python train.py --input="log_mel" --win_length=400 --bidirectional=true --rnn_residual=false --lr=0.0048 --precondition_frequency=10 --max_precond_dim=1024 --steps=8300 --epochs=6.8 --lr_schedule="wsd_sqrt" --decay_fraction=0.3 --final_lr_fraction=0.1 --warmup_steps=830
Rows from block 2 of a small multi-label audio tagger, named by matrix and row number. Each number is 500 + 50 x the weight over its row's rms, rounded and kept within 0 to 999. All counts start at 0. Numbers have three digits each. After the name is the row's rms in percent of the matrix's.
After each channel's rows are labels from the 100 clips, of 14976, where the channel reaches its highest value: "loudest" is the band of the loudest frequency at the time of the peak; "responds to" is what is common among them. Only what is clearly more common there than usual is listed. The data: notes from a synthesiser with random patches.
# conv: width-5 conv (model.blocks.2.conv.weight, 192x192x5, each kernel summed), inputs 0-95

conv.90 094:474523501475524506592521463443559459508501489448421538429584514553375610521490432612488467487386399481413556454523507468429447520512528521483488493542551406479495538486523587551483475537506489487485468545465546469524585504595464413427507514518450535487407487396454478416652480463433520562
loudest: 4000 to 8000 Hz
responds to: pluck; high-pass

conv.59 096:511497465446510539404431574511524546574535558432449417605531419516520467499424444553528557452434456523454470518564509556481538547473553541521470474431522573511565471477490446543494507559522498408463457599478508576420505509467485527476465529481571487556485551560460465483435468448416528520
loudest: 2000 to 4000 Hz
responds to: echo; high-pass

conv.57 095:536419497506395509505506469522527517455468419523497500540506522476582534505571488556617435491380488518494506415475520451507436457549470464448439537472487407439550493496470499515572490450534567531477460490539630497530476566489506520520505442496395544476522355508479472571462484437479527568
loudest: 1000 to 2000 Hz
responds to: text has "pass"; resonance; filter wobble

conv.17 095:460472515431533491483526467475516402473538602484507480535495531638578500444538531478516477487508472492341521444487590571512533501456424527465528493512432476566516509456445479428522536484442453428415453515490472453542551415505545448473394547497520573490581534434503517534508571447510524386
loudest: 4000 to 8000 Hz
responds to: notch; gate

conv.96 115:419456597532479476555527531505461521545530378524533501458518563440498505461385566551532537511572404560428486483506573482393488527470531438477517532636503349473562611608461437575459497509515538527453575566461530501528491471496372518386520471494455491490565481511515483441596479480511487535
loudest: 1000 to 2000 Hz
responds to: noise; high-pass; envelope: gate

conv.84 090:543446346437422411503500514472487483575409511500512535430498550385486531515551508469473421516612503484432477496494507415489487370488550480502489471503554446447414550488608490578537465472570515438532553513468457452583429476397437503435521496517517490505510538469448437499457435383461435506
loudest: 2000 to 4000 Hz
responds to: filter wobble; resonance

conv.134 101:550571485460493484469448494514431467484512408518537505648490571567515473474447552517457517453475561474458553553515512472526546519518584441475418462498436532552546556459485477508444410427521515443543514519535566503447388452465562481377499455430417454581510550534389516511466461589492490525
loudest: 1000 to 2000 Hz
responds to: pluck; harmonic FM

conv.49 100:461573509489486404515446430566574522458534552457531466460500509458522508369585516510482467453567508576433560516608554541498530489465566478465543470526556487629471479446499443587575544471606482536419546458496483519548482484553447550502501602522484499530567622402454543503457443628448587525
loudest: 1000 to 2000 Hz
responds to: inharmonic FM; harmonic FM

conv.135 090:482496466547412428484464558497531538498447537533583570459490583534617523446442421546569568461463533456587480460511478473507509537518579581548419458543487559471556575416515580552480481531540527480499475483528543550494487462470580452522506406520434590529524457444564529498558524448465544524
loudest: 1000 to 2000 Hz
responds to: resonance; high-pass; filter wobble

conv.115 102:499574467446553406457532438549552449622517558539476522471564482530520528472472502534370518463477404536570500519497537498486475490535517603473433457437553549494474496454405517428522546502517431539521590501488496442515444500499512379556461592479514468445437375468448458478459394557376537526
loudest: 2000 to 4000 Hz
responds to: high-pass; pluck; resonance

conv.166 106:430469504485447590454615599476551577554466513522575474526522416523593495471520513494463537530464505430538523514557403510431516513466381664508505430514525586479513465477488540424480483500610561444524480588457490482475477450540528486456450449460545599433457467562561480474500569553506522556
loudest: 2000 to 4000 Hz
responds to: gate; resonance; high-pass

conv.168 118:433494526501482574398506527567554533511645449404535534547502468471498468517461435452417391543468436377487504530564478364382523467566482526532485480465498580469518475520445452634397476525463546502467475636441506497477540532453538497485412588515569543468469494496563511554505608408528519477
loudest: 4000 to 8000 Hz
responds to: noise; swell

conv.129 103:533530443501418668491477479466510384482474533490590541508507471569541468533634426403414477427428479508546512491518510510551401467559530521488562439547571564489548474438505494478478476471527598510490523468537477458493536534471531505462569454543596517547478493549475509507403457492457546504
loudest: 4000 to 8000 Hz
responds to: gate; noise

conv.138 090:552460428470473481505491491538545506459570524639525554503512517511453448523536397431520519532449500364480514641404438481538454387494484502433520469502615522496443562501444461476483524437598529462576486505491471490501597464528569506531578500540478458453413493451496480439605530434449453496
loudest: 1000 to 2000 Hz
responds to: pluck; high-pass

conv.81 094:487469460470549503405483457540462486504548398493521526463513459514518539486396502527567468621453514517513464569494513567370502508457516563541545484471532563483597423426500464510382559452527414539549462666484447579456474373485423445504519543537480542499494504526469530463447421466507503468
loudest: 4000 to 8000 Hz
responds to: swell; inharmonic FM

conv.61 118:565450436547432492577432481496488516471498578514468485530502477587548389468541440621485474472449537551517531393491630495603535514493537544473453500383452515514550560382508433524484589524474439433546514535535515392498583486472529506531479450532460537533475590542501547552474414467367484529
loudest: 1000 to 2000 Hz
responds to: ring modulation